python train.py --time_shift_ms=50 --norm="layernorm" --experts_per_token=2 --residual_init="none" --epochs=48.5 --final_lr_fraction=0.1 --weight_decay=0.2
Rows from block 7 of a small sound classifier, named by matrix and row number. Rows with one number within an expert belong to one neuron, the router's apart. Each number is 50 + 15 x the weight over its row's rms, rounded and kept within 0 to 99. All counts start at 0.
Before each expert's rows are labels from the 100 clips, of 14976, where the router gives the expert most weight on average: "lies over" is the class under the peak; "responds to" is what is common among them. Only what is clearly more common there than usual is listed. The data: songs of 200 made-up bird species, synthesised, often over outdoor noise.
# router: router (model.blocks.7.mlp.router.weight, 32x160), inputs 54-107
# up: expert up (model.blocks.7.mlp.up, 32x80x160), inputs 54-107
# down: expert down (model.blocks.7.mlp.down, 32x160x80, transposed), outputs 54-107

# expert 21
lies over: arch; buzz
responds to: buzz; first syllable: buzz; arch; fast repeats
router.21:30 00 55 44 69 53 54 73 34 82 52 39 51 58 36 51 79 51 65 43 38 69 66 62 56 67 44 57 60 47 42 22 58 72 56 58 74 64 32 45 19 50 46 47 81 32 59 50 47 47 59 76 29 46
up.16:65 56 51 71 39 47 49 46 80 49 48 52 44 56 41 54 39 59 14 55 57 53 15 34 64 56 33 54 55 50 29 81 78 28 35 41 56 35 58 51 79 52 59 32 27 53 09 49 27 83 34 43 51 70
down.16:57 61 32 50 85 33 37 36 26 57 52 21 56 66 27 37 52 39 54 58 67 31 71 74 49 70 36 66 64 62 41 39 46 68 74 50 29 62 74 46 51 49 36 65 48 71 68 46 54 39 48 42 52 16
up.17:71 55 38 64 50 36 52 52 36 31 49 26 55 52 42 66 49 76 61 45 56 50 41 45 28 44 41 48 47 56 45 56 73 68 55 40 64 61 45 61 44 28 48 40 60 76 61 56 53 40 32 30 48 71
down.17:51 23 67 51 46 56 48 54 37 62 61 56 45 60 20 68 65 27 70 33 23 76 63 61 14 66 61 54 29 56 61 44 43 42 77 33 65 51 40 51 72 68 67 29 47 53 27 61 73 57 27 83 67 61
up.18:44 52 54 60 59 38 51 17 59 56 71 32 52 63 51 47 49 33 42 48 44 63 56 53 30 47 47 74 40 53 27 79 57 14 55 40 59 52 47 53 74 68 76 53 22 32 37 55 56 62 36 52 55 57
down.18:65 60 34 45 71 13 49 49 21 49 47 45 29 70 47 36 37 47 63 78 67 50 40 86 67 50 48 62 59 49 21 48 53 59 73 63 52 51 43 52 26 48 29 54 60 66 35 40 42 59 77 22 32 24
up.19:61 43 45 44 66 43 18 20 70 45 89 55 34 54 35 33 25 54 48 49 50 51 41 34 45 70 57 43 67 66 42 63 40 58 44 42 29 54 91 46 54 75 66 28 37 63 45 62 46 85 39 43 58 31
down.19:38 49 15 47 52 21 52 46 36 58 45 16 31 57 50 37 44 58 34 45 48 19 87 28 54 84 66 45 69 52 35 18 38 70 74 39 31 42 54 45 46 39 29 44 65 57 62 45 32 57 83 25 60 41
up.24:37 76 56 54 38 57 45 24 71 22 37 38 65 56 34 39 26 47 47 61 43 50 34 34 57 48 39 49 36 45 43 99 34 38 58 35 24 61 60 56 44 44 51 48 26 55 39 55 58 37 40 21 64 34
down.24:51 28 59 40 43 44 39 67 25 55 31 74 36 64 00 68 70 61 53 43 63 25 76 71 46 89 50 62 54 57 59 38 49 56 41 48 30 49 72 29 62 54 46 27 61 46 55 43 46 69 42 79 66 29
up.30:43 38 54 62 49 39 59 29 75 21 53 58 20 48 69 52 70 64 38 50 57 41 55 54 54 38 48 73 43 47 66 79 34 55 52 52 45 28 57 67 50 49 67 35 18 43 37 79 42 60 38 50 45 72
down.30:80 60 45 52 58 39 50 46 29 52 63 47 45 57 43 54 62 51 44 42 25 37 57 49 33 70 27 47 54 52 56 29 54 69 76 45 68 59 42 49 38 45 27 44 56 65 39 44 54 73 62 60 55 38
up.31:39 42 44 55 70 58 64 44 88 30 75 28 59 46 44 58 36 55 47 28 49 36 39 20 56 59 56 55 55 45 60 99 62 60 56 39 54 47 41 36 71 54 62 61 28 56 48 48 54 62 38 38 50 54
down.31:58 37 65 61 35 43 50 68 23 54 61 66 19 61 36 39 43 41 57 47 35 37 58 43 45 72 57 32 54 61 50 40 36 48 64 56 29 59 62 55 45 63 36 39 55 56 39 73 55 60 72 67 77 40
up.32:39 47 49 67 47 69 46 32 48 35 62 46 38 65 44 50 58 64 63 17 65 21 34 00 56 47 65 59 57 50 59 63 40 75 39 25 43 46 72 42 67 43 61 35 42 64 70 44 60 45 46 26 71 57
down.32:60 50 52 61 28 28 45 58 18 43 78 46 54 64 29 43 69 33 59 42 37 34 49 59 35 89 38 49 50 57 65 42 42 33 82 45 58 70 45 65 49 42 37 41 26 67 36 75 47 57 50 84 77 47
up.33:33 50 53 59 55 66 44 44 45 63 68 30 74 52 36 33 33 46 25 66 44 35 67 28 59 55 41 52 67 69 25 73 56 34 62 48 35 65 53 50 26 69 57 60 34 40 14 86 18 54 42 56 60 55
down.33:61 54 23 56 78 51 55 46 30 56 38 21 74 44 25 34 60 62 32 40 41 21 56 25 63 68 30 57 66 43 37 71 48 24 51 23 10 36 56 41 86 15 53 59 43 79 60 63 45 51 71 18 63 52
up.38:50 55 49 59 54 69 47 53 37 43 42 29 49 58 56 44 56 40 53 35 59 47 58 34 63 31 49 57 67 66 35 72 64 35 56 53 54 41 47 38 77 52 61 53 18 32 36 46 41 47 22 37 34 49
down.38:65 45 42 67 75 32 55 42 28 78 42 68 13 69 13 43 58 37 58 37 27 17 32 86 51 89 62 58 65 61 71 39 48 75 83 41 43 44 36 33 45 57 57 42 72 53 50 56 55 55 62 15 75 38
up.43:73 54 55 73 63 29 39 24 65 32 57 38 28 53 53 31 40 54 33 68 58 30 31 51 58 40 45 58 74 70 31 94 65 49 42 66 40 42 63 37 77 35 68 52 41 54 36 51 30 60 33 23 40 66
down.43:62 42 49 40 79 40 41 25 42 40 56 60 30 86 37 51 45 39 69 53 49 44 62 68 29 71 60 43 36 62 75 53 28 53 99 43 48 48 65 44 71 62 55 52 62 53 49 46 54 42 33 48 57 28
up.44:47 42 36 34 51 48 66 50 78 32 53 44 70 47 55 42 23 46 58 47 39 72 57 33 31 80 44 59 31 39 56 73 36 49 54 22 19 29 26 55 31 53 65 51 27 56 21 56 46 68 63 31 57 57
down.44:64 31 63 89 50 35 45 56 45 74 45 70 24 57 12 52 51 49 50 42 30 38 66 49 51 96 41 55 38 60 64 43 52 39 53 39 46 49 39 58 38 51 37 33 47 49 37 58 48 66 51 54 99 74
up.49:37 48 53 64 40 19 14 19 68 50 73 63 46 65 48 39 32 33 48 49 41 66 33 57 45 59 60 33 50 63 43 71 72 18 57 28 48 51 58 44 77 58 70 55 38 54 47 56 23 34 21 45 50 51
down.49:58 48 25 36 75 48 59 30 21 79 53 34 23 60 34 41 51 24 72 51 33 31 46 60 62 61 59 62 72 58 29 39 22 82 86 33 31 47 67 54 33 39 50 31 69 68 74 51 58 63 62 29 67 14
up.50:17 51 48 60 53 55 39 51 42 61 55 40 72 55 27 58 48 45 51 49 57 52 62 29 48 66 46 50 54 54 36 59 61 30 61 36 48 66 41 27 52 66 58 61 28 31 27 64 18 39 45 55 59 49
down.50:60 28 19 71 68 52 50 43 15 58 42 26 65 34 33 32 62 47 49 36 31 44 54 17 69 54 46 44 78 43 36 69 54 31 59 30 22 42 61 36 76 32 62 58 37 61 79 61 57 37 68 06 69 58

# expert 10
lies over: upsweep
responds to: reverberation; text has "room"; text has "reverberant"; pitch: low
router.10:59 75 48 32 38 32 29 24 45 47 50 42 52 43 70 66 60 63 37 67 25 41 30 76 50 44 42 72 61 49 59 44 36 71 82 40 50 39 41 58 71 37 34 36 35 68 44 32 48 33 38 33 34 55
up.2:44 75 75 59 22 58 29 43 63 48 59 80 46 55 41 63 39 66 23 69 30 36 40 43 47 65 29 40 23 47 56 71 52 31 51 51 49 57 46 76 55 68 39 42 43 53 25 54 32 68 36 41 74 50
down.2:51 38 31 41 82 66 35 38 76 40 28 49 65 35 59 67 46 49 45 61 43 72 68 21 75 52 40 75 38 47 51 50 37 39 39 37 54 16 62 41 36 51 61 57 65 51 46 40 65 45 33 21 33 52
up.3:39 47 40 37 51 41 59 66 53 47 41 35 46 42 53 73 41 78 30 36 53 35 43 37 43 70 42 52 69 74 61 52 41 61 45 26 47 40 12 36 42 51 46 39 81 45 31 44 41 46 43 29 46 57
down.3:63 27 43 61 52 52 62 51 27 50 31 19 55 25 62 40 64 80 55 75 74 51 54 46 72 38 41 62 63 78 46 50 42 50 33 51 16 36 61 54 36 26 77 63 49 55 62 68 44 54 21 35 70 59
up.4:25 23 41 77 48 59 57 42 35 72 46 41 53 36 44 22 34 50 52 44 63 62 81 37 43 50 77 49 76 37 65 46 55 49 28 46 30 60 49 48 29 41 55 55 57 51 65 53 65 72 62 58 61 55
down.4:65 61 51 78 53 52 40 49 53 56 56 41 37 44 22 45 23 48 57 55 48 46 49 60 37 57 52 17 62 74 52 97 55 46 56 48 67 42 60 38 64 61 61 63 73 49 71 61 69 57 33 46 70 54
up.5:47 34 55 36 62 47 62 88 55 47 36 91 66 56 43 43 63 46 72 63 55 42 86 46 45 55 51 28 33 51 44 78 55 10 31 69 65 48 40 54 51 57 73 71 72 39 49 60 45 90 56 61 54 53
down.5:48 72 58 62 50 54 29 56 96 42 50 63 51 34 86 59 23 63 40 43 86 74 49 61 35 40 62 72 50 62 61 78 45 35 28 62 53 38 20 38 32 68 37 54 46 62 26 62 42 68 18 78 39 61
up.6:40 62 54 86 41 56 35 64 46 59 52 88 41 52 21 51 14 40 43 56 49 46 50 45 53 77 29 21 55 61 67 63 53 40 36 59 47 56 55 44 36 80 30 27 36 50 33 37 49 51 51 43 63 51
down.6:56 33 31 47 67 70 57 37 85 39 14 56 59 47 82 56 61 65 49 56 58 77 71 17 64 29 38 66 26 28 38 44 36 28 38 40 52 20 61 45 54 51 60 33 57 38 49 33 70 43 45 32 18 56
up.7:32 57 37 78 60 39 54 25 47 46 44 31 10 49 77 66 48 48 44 71 47 52 53 65 67 50 71 64 66 64 54 79 29 58 67 32 48 17 40 53 26 58 68 39 48 78 26 52 24 42 55 31 49 66
down.7:47 41 50 51 42 56 51 28 67 45 55 61 22 87 48 62 45 46 61 64 47 34 49 54 28 64 74 80 34 56 75 42 31 68 65 35 47 56 47 48 26 53 68 23 72 51 43 61 34 44 49 58 68 44
up.12:25 67 51 40 49 41 40 52 41 52 64 40 48 39 56 68 26 60 53 70 40 57 48 70 16 48 41 67 30 51 57 56 49 65 70 61 61 59 54 51 75 72 40 44 20 41 46 57 32 49 21 62 46 50
down.12:75 42 24 55 82 21 61 37 95 61 41 63 69 53 50 49 28 65 26 44 54 51 50 65 41 71 42 78 51 60 55 56 57 28 46 40 43 33 58 35 54 59 52 38 45 44 33 38 57 53 40 41 27 25
up.13:29 50 74 24 57 35 48 32 52 31 49 47 58 45 69 58 54 66 59 77 60 49 38 68 41 46 37 82 48 49 51 69 25 61 65 69 46 52 67 47 72 61 70 59 13 53 43 53 34 30 16 52 41 41
down.13:50 44 41 36 44 24 62 41 83 39 54 72 66 69 53 41 37 49 26 37 52 43 58 48 39 76 33 59 24 41 53 72 69 28 60 28 50 45 45 61 41 61 57 33 32 50 31 53 25 61 38 52 46 37
up.14:47 55 55 71 44 49 37 59 50 52 51 14 21 57 50 37 48 28 38 47 38 45 63 32 76 70 75 41 76 66 57 64 43 39 59 24 53 37 43 26 32 60 56 77 95 41 56 40 66 51 48 29 66 80
down.14:64 51 25 61 51 30 47 20 39 70 38 48 29 29 38 52 30 64 56 56 40 51 18 74 49 60 45 65 78 66 76 52 36 66 71 51 37 33 64 57 41 54 66 27 36 53 36 65 62 50 32 22 72 61
up.15:67 67 46 37 46 37 36 25 32 35 38 41 36 59 79 41 74 45 36 67 35 50 36 60 66 24 61 42 73 42 44 43 22 68 76 51 39 42 50 62 47 25 43 39 36 72 56 25 58 26 76 27 36 35
down.15:42 40 59 47 07 48 56 49 39 44 42 87 58 79 24 57 56 37 57 57 19 43 40 51 45 62 59 52 13 11 54 35 78 31 68 44 48 70 43 87 53 45 64 39 53 37 52 48 26 71 53 55 83 55
up.20:34 36 59 39 52 59 38 51 55 69 49 47 48 48 50 59 44 56 42 41 73 63 84 39 57 36 66 50 37 42 46 07 62 30 34 51 65 57 54 38 68 52 37 57 70 43 51 47 27 53 55 88 47 57
down.20:55 21 55 53 68 35 60 57 55 51 48 59 60 36 41 35 60 46 56 43 65 30 58 42 61 53 38 27 52 62 41 62 66 33 41 45 54 55 83 19 55 40 48 73 60 50 68 54 33 45 71 40 56 41
up.22:46 48 39 63 62 65 55 24 34 65 49 32 29 58 49 69 51 74 33 56 54 43 69 49 58 46 53 37 51 79 54 67 54 53 41 29 45 27 32 55 28 57 57 40 59 75 32 59 28 85 63 40 66 56
down.22:62 44 58 67 62 52 51 37 61 42 45 48 35 52 55 62 47 53 51 77 67 43 56 53 48 43 54 63 44 68 64 78 29 58 38 42 38 34 79 38 22 41 68 39 52 55 51 62 52 51 19 54 52 69
up.25:59 33 54 56 63 54 52 11 58 64 52 56 56 58 28 59 39 69 58 26 61 28 96 56 40 58 75 52 37 48 59 35 62 36 44 30 41 50 49 38 64 55 64 43 52 42 67 54 82 60 47 62 59 67
down.25:67 54 36 65 87 32 52 60 34 72 40 53 47 57 24 48 73 52 33 68 48 32 49 68 64 44 31 51 56 54 20 51 48 46 39 50 47 57 80 37 39 35 41 36 60 67 41 38 36 62 57 36 37 45
up.26:66 39 31 41 59 44 80 55 76 46 45 52 90 13 32 65 19 74 46 34 56 50 49 69 37 46 50 65 52 56 57 28 51 36 37 39 43 28 49 43 57 58 43 46 39 34 60 47 78 62 33 59 41 63
down.26:61 40 38 74 73 34 66 57 47 66 29 31 55 44 39 32 65 61 36 84 52 44 54 68 57 44 22 50 52 81 45 50 39 35 50 58 22 48 77 44 52 53 60 45 34 56 39 69 35 60 46 41 63 49

# expert 0
lies over: buzz
responds to: buzz; first syllable: buzz; warble; high song
router.0:30 02 43 65 58 74 46 57 29 69 46 33 50 63 25 36 83 46 66 54 48 47 70 53 66 55 46 54 64 43 31 32 67 54 50 47 61 59 35 29 42 45 52 47 87 58 57 29 77 42 68 63 34 44
up.5:58 50 34 62 54 38 45 60 67 19 38 53 58 58 58 40 56 59 58 36 60 65 62 58 45 71 48 27 56 41 68 54 56 49 54 35 52 57 19 37 34 41 57 55 29 57 34 20 78 48 48 37 48 74
down.5:60 69 61 51 36 47 42 47 46 59 45 67 16 51 57 58 61 49 73 45 44 56 56 68 42 75 49 51 42 73 69 34 20 59 59 35 49 28 49 60 32 78 44 40 66 47 39 52 59 55 10 89 80 44
up.6:39 46 62 51 52 68 67 13 78 49 47 65 53 60 41 49 60 38 27 45 58 81 47 46 45 30 61 64 41 52 52 56 73 26 49 39 44 58 80 35 58 61 52 31 39 51 36 52 51 35 50 86 43 40
down.6:42 75 54 63 57 28 43 36 64 28 51 69 29 77 61 47 56 41 57 62 58 43 48 84 39 64 46 48 53 42 60 67 40 54 77 67 29 59 63 55 19 70 39 59 51 71 57 44 36 58 47 67 44 33
up.7:69 52 43 52 43 43 78 36 25 38 41 46 25 44 60 20 34 41 52 51 61 47 54 38 50 49 63 67 54 52 60 38 26 79 77 26 56 25 65 44 30 31 85 36 29 48 67 40 80 60 46 40 53 71
down.7:37 68 73 44 55 43 51 29 18 75 61 46 60 76 41 50 48 46 72 56 31 52 44 46 49 71 42 37 51 70 60 65 44 58 74 42 59 62 64 59 52 53 75 61 27 47 50 68 16 47 56 53 83 59
up.8:51 48 43 51 53 33 53 16 67 29 43 72 45 64 45 25 38 51 39 55 53 67 26 57 60 58 80 16 70 61 62 67 56 24 52 57 33 48 74 35 39 49 69 33 19 70 23 68 29 71 55 36 57 43
down.8:43 71 56 64 63 42 41 25 60 59 44 65 23 47 66 50 48 45 72 58 56 57 35 75 56 60 53 46 55 68 79 73 31 70 68 70 23 42 60 57 29 59 55 37 49 64 23 57 41 79 39 70 60 43
up.9:81 54 40 64 54 39 31 34 51 75 51 73 34 48 46 40 41 43 42 34 57 40 26 26 61 53 46 23 62 55 28 96 60 49 42 52 47 53 88 46 44 32 55 60 58 71 65 51 66 48 57 29 49 68
down.9:49 65 59 58 54 57 32 55 37 84 53 40 51 29 31 35 33 78 38 37 61 33 48 46 58 42 38 41 61 72 62 64 43 60 29 46 57 39 53 44 39 51 61 42 50 44 45 67 33 78 42 66 83 67
up.12:48 44 41 63 44 13 69 54 54 34 46 66 69 58 46 29 45 56 38 45 45 39 33 32 53 63 35 63 49 41 68 67 50 38 54 63 55 69 38 46 57 19 75 43 14 33 50 52 27 33 51 37 54 40
down.12:54 49 61 86 47 57 36 33 37 68 50 17 44 40 39 49 56 56 43 62 39 52 26 80 55 42 67 48 36 54 27 34 30 48 50 43 42 34 28 69 54 51 59 50 55 49 43 47 65 46 08 53 42 87
up.13:46 58 38 43 41 44 47 38 63 46 69 55 54 56 59 41 38 57 66 23 62 72 59 64 35 65 51 52 68 44 56 21 61 52 46 33 50 54 22 47 41 63 20 29 21 51 19 51 49 55 51 65 47 38
down.13:46 32 56 56 44 48 41 44 51 54 52 56 45 62 49 48 30 52 45 60 64 46 46 73 39 41 49 63 43 52 31 54 48 30 59 63 53 55 48 65 21 75 51 56 44 65 34 52 44 63 39 73 39 32
up.14:55 48 43 56 64 42 80 70 20 67 30 53 38 53 17 55 40 53 57 19 54 40 36 78 42 75 42 54 66 47 48 12 56 63 44 32 56 49 39 38 57 45 36 40 58 34 57 33 63 19 58 62 53 50
down.14:57 57 78 68 50 72 45 56 48 53 54 47 38 65 03 54 42 18 57 52 17 26 40 55 61 49 80 45 32 48 32 54 15 40 66 42 31 53 33 68 59 57 52 59 61 38 39 44 64 55 21 41 49 53
up.15:23 47 36 59 61 45 43 43 68 36 49 72 77 48 59 46 44 54 61 55 57 92 69 50 48 74 42 31 61 55 60 57 50 34 46 61 32 37 23 37 33 76 64 44 01 64 12 62 60 51 51 43 53 38
down.15:54 74 61 70 25 63 23 39 56 66 46 52 41 28 62 63 49 41 61 47 46 61 39 64 30 56 47 51 57 65 64 64 50 51 34 59 52 50 46 51 32 73 15 58 52 52 37 65 65 73 31 83 58 53
up.17:53 33 46 42 61 55 43 23 71 45 40 59 51 40 57 34 52 56 50 67 74 70 77 69 54 30 68 38 61 48 44 41 59 30 35 63 53 39 65 44 47 55 69 45 27 53 30 68 37 58 55 67 60 49
down.17:37 92 48 46 53 53 30 43 45 69 50 63 33 58 75 45 64 32 39 85 27 65 22 53 48 48 50 28 52 50 48 62 17 72 94 51 39 54 70 58 38 69 15 54 53 75 56 57 41 47 61 51 56 38
up.19:42 46 45 51 99 41 65 65 00 57 29 26 32 51 53 63 72 59 60 44 57 51 45 73 36 55 34 67 51 54 35 45 37 69 59 69 58 53 49 41 41 44 50 38 57 63 78 55 55 41 50 31 58 50
down.19:66 45 68 57 78 68 41 72 29 74 53 45 33 52 17 67 57 32 69 40 53 39 69 43 62 70 46 42 45 86 65 45 42 41 49 19 47 44 36 32 64 57 45 54 55 40 59 43 43 51 27 46 78 69
up.21:51 48 54 49 57 45 37 80 62 59 48 49 43 58 65 42 55 36 49 62 45 53 61 19 55 49 38 38 53 30 54 88 45 49 62 90 39 67 30 51 36 54 77 43 45 40 42 21 48 75 40 35 50 45
down.21:35 64 72 44 57 56 31 50 73 56 37 77 34 64 23 41 37 72 53 35 61 23 41 65 55 41 70 27 22 38 36 65 49 37 31 43 37 45 44 40 68 63 25 52 54 68 48 47 51 63 35 73 44 31
up.22:28 39 48 41 53 45 35 20 75 55 62 54 72 65 40 55 30 28 66 26 50 64 53 46 39 81 45 76 56 37 54 46 55 13 36 20 37 54 46 42 70 47 56 63 52 42 48 28 42 41 49 32 57 44
down.22:38 59 71 36 44 81 38 32 55 50 65 58 52 70 19 48 30 31 43 76 15 30 30 20 75 50 66 60 49 43 41 48 42 39 38 40 26 81 74 53 27 51 56 53 41 46 45 54 26 57 65 55 65 53
up.23:48 43 59 55 56 61 63 30 73 21 39 67 48 64 41 50 57 46 35 50 64 63 42 66 46 37 63 65 41 44 55 40 60 37 34 47 38 61 78 40 65 51 52 35 50 42 30 59 52 36 46 82 44 60
down.23:36 33 65 62 56 60 66 54 39 24 55 68 43 73 45 35 55 17 46 55 48 24 32 54 50 51 55 72 57 29 41 46 28 67 70 68 37 61 47 62 12 63 51 84 55 64 59 35 46 38 54 57 34 24

# expert 5
lies over: steady whistle
responds to: downsweep; steady whistle; first syllable: steady whistle
router.5:73 63 48 45 42 58 56 71 35 35 49 59 65 45 56 52 69 42 44 64 42 43 76 39 40 48 39 28 51 47 47 62 67 61 81 60 66 64 47 31 56 75 37 51 56 39 56 33 62 77 40 73 28 42
up.2:75 66 33 40 54 64 71 57 44 32 16 59 76 47 46 54 60 66 33 60 43 62 73 31 38 61 40 39 54 56 58 52 71 44 58 24 46 20 51 30 64 65 58 63 49 36 58 43 68 75 47 48 50 72
down.2:40 35 41 54 68 44 53 57 59 53 45 61 59 46 49 36 60 55 62 39 86 64 39 55 57 28 37 48 52 24 41 60 38 59 32 70 60 58 50 40 66 47 66 30 12 52 44 35 38 34 58 38 33 30
up.4:64 33 54 64 53 63 69 47 59 02 18 70 69 66 63 29 46 57 30 53 69 53 41 32 60 38 52 45 36 33 55 52 42 23 15 55 33 17 64 46 47 42 77 59 33 47 44 45 41 67 50 40 56 61
down.4:58 36 53 52 69 43 44 44 46 81 33 67 68 37 15 63 64 74 46 42 61 56 37 88 52 59 19 58 46 54 47 52 71 25 17 50 49 57 51 32 50 49 47 24 42 54 32 36 54 47 66 60 55 59
up.5:57 68 57 63 52 60 27 00 59 52 45 57 38 60 40 57 23 51 54 56 44 62 36 46 39 51 43 44 35 57 27 91 70 24 36 49 44 44 47 57 61 53 59 44 30 68 30 73 54 52 47 33 57 41
down.5:55 38 51 40 30 49 32 46 64 19 53 55 64 61 37 50 44 40 47 58 48 33 24 36 62 77 35 62 40 31 34 37 46 42 33 40 45 52 59 44 45 35 36 42 51 47 44 50 48 45 25 39 35 66
up.6:42 43 61 49 48 47 22 20 55 49 69 27 36 63 60 52 26 61 68 57 37 70 35 59 51 40 64 71 36 71 30 80 61 38 56 39 57 30 24 63 30 67 55 74 42 54 29 80 51 56 12 40 35 64
down.6:51 43 29 39 42 23 48 48 45 58 31 50 53 55 44 59 58 93 51 51 42 35 64 40 49 70 50 39 53 72 64 45 38 42 30 20 26 34 60 57 53 46 41 30 79 55 53 49 70 33 63 19 89 53
up.7:65 51 51 77 36 45 33 25 68 48 56 46 39 50 35 57 27 45 40 42 44 25 09 08 51 52 50 52 25 38 52 78 36 48 45 41 60 43 33 66 64 48 53 47 67 65 54 48 63 38 31 27 59 68
down.7:52 18 64 54 54 58 58 70 44 51 52 44 70 11 28 76 79 60 78 46 48 54 24 72 28 57 32 43 63 56 70 65 53 53 35 50 56 76 62 38 49 37 64 52 61 85 54 60 59 36 65 44 76 54
up.10:37 66 42 44 35 51 30 27 54 46 65 58 57 66 37 42 24 37 66 76 43 48 54 71 62 77 68 40 44 40 53 63 46 41 40 31 24 28 50 49 23 44 49 53 50 42 52 34 48 57 47 39 68 73
down.10:52 69 38 40 60 26 38 48 47 34 40 42 62 66 56 32 40 57 48 52 48 41 69 38 59 72 22 55 48 41 53 56 34 31 55 40 23 60 53 47 62 36 36 64 57 65 52 34 24 42 27 28 59 49
up.13:56 48 57 41 64 20 25 40 63 62 42 32 39 61 59 45 45 40 67 52 62 50 53 34 56 45 58 20 47 49 56 80 52 33 33 43 42 40 49 45 50 27 75 67 63 50 62 39 36 34 48 20 61 70
down.13:53 02 35 55 72 50 64 49 37 30 38 48 69 41 19 32 75 76 46 43 32 43 45 34 54 61 36 70 66 45 62 27 49 56 51 46 33 40 65 41 59 49 90 34 38 42 51 59 57 31 47 10 71 44
up.23:57 58 48 50 25 52 52 55 43 41 36 34 21 49 58 44 52 69 70 30 55 37 00 55 68 23 45 40 59 32 54 24 41 62 32 69 38 36 35 64 37 40 46 48 45 58 78 32 56 30 52 44 64 56
down.23:37 43 75 44 39 62 51 63 24 52 45 46 54 46 36 59 53 34 61 42 29 84 55 47 44 65 27 50 55 53 26 24 50 40 22 29 47 49 59 53 41 52 50 47 60 46 65 46 25 38 24 67 45 43
up.25:66 61 56 55 20 59 51 44 53 49 80 62 30 40 75 41 25 57 49 50 48 50 13 38 45 43 43 44 48 51 53 62 45 73 52 67 56 61 63 82 25 66 28 45 38 57 26 73 61 65 31 65 54 36
down.25:41 43 47 53 27 18 29 51 58 37 68 58 39 68 52 44 19 62 68 50 81 42 50 69 40 72 44 43 52 56 56 29 61 55 38 25 44 50 56 74 58 70 31 55 68 33 49 53 65 51 28 61 51 55
up.26:28 38 47 52 38 39 28 46 78 56 65 56 43 38 54 48 34 55 65 56 51 74 08 83 30 48 57 79 44 44 48 27 50 53 56 55 57 59 33 60 31 63 59 51 40 52 12 73 55 39 27 58 47 43
down.26:71 46 50 48 69 09 30 47 65 76 41 78 47 47 28 49 39 58 54 53 24 67 24 99 49 75 37 58 50 49 67 51 40 45 67 47 48 36 51 53 58 50 48 38 75 23 43 35 68 50 31 49 47 47
up.29:36 54 54 48 53 56 47 49 54 64 71 46 55 31 41 64 44 27 56 52 26 56 67 35 42 49 57 21 58 74 33 83 58 36 54 30 36 63 51 35 19 73 66 65 48 56 72 49 42 63 67 35 61 56
down.29:59 41 39 51 55 56 49 57 48 25 46 20 57 47 61 37 49 51 47 54 41 46 64 12 62 54 54 28 33 34 49 67 11 59 70 35 45 32 58 49 45 26 78 63 66 52 73 37 53 24 33 12 54 64
up.31:51 65 62 48 23 57 21 20 58 55 38 66 41 46 56 55 24 54 51 68 47 61 56 38 52 32 57 37 33 66 64 72 52 58 41 20 25 49 64 54 45 47 40 47 30 45 50 56 37 64 47 30 83 50
down.31:67 66 48 41 46 30 63 68 75 31 58 39 58 52 42 56 39 76 44 43 54 20 72 39 36 63 42 40 37 48 45 73 53 22 51 21 40 56 67 43 68 52 31 66 66 74 76 56 40 26 25 39 58 52
up.32:56 73 43 57 55 55 23 47 59 50 42 59 40 46 46 70 70 37 54 43 73 47 58 40 65 48 44 36 25 42 39 75 62 32 60 63 49 70 14 37 86 33 35 14 43 59 45 15 63 23 42 54 40 53
down.32:57 29 44 40 63 55 43 37 62 27 76 34 54 51 70 30 52 51 51 44 61 69 69 22 54 18 70 47 42 49 34 49 40 50 39 43 51 47 58 67 73 56 91 47 36 61 59 72 55 45 32 43 30 35
up.34:26 39 46 81 42 54 21 44 62 43 52 57 30 44 48 35 50 36 79 49 61 38 00 37 53 40 45 42 42 37 56 63 45 43 28 80 42 54 68 47 41 59 57 34 43 69 43 36 66 42 50 30 66 64
down.34:73 21 68 69 55 44 71 59 41 62 38 55 52 33 26 44 66 42 67 31 48 40 40 79 69 59 32 43 57 59 44 34 45 50 31 39 51 37 62 48 83 41 66 44 59 44 56 45 50 42 37 52 46 54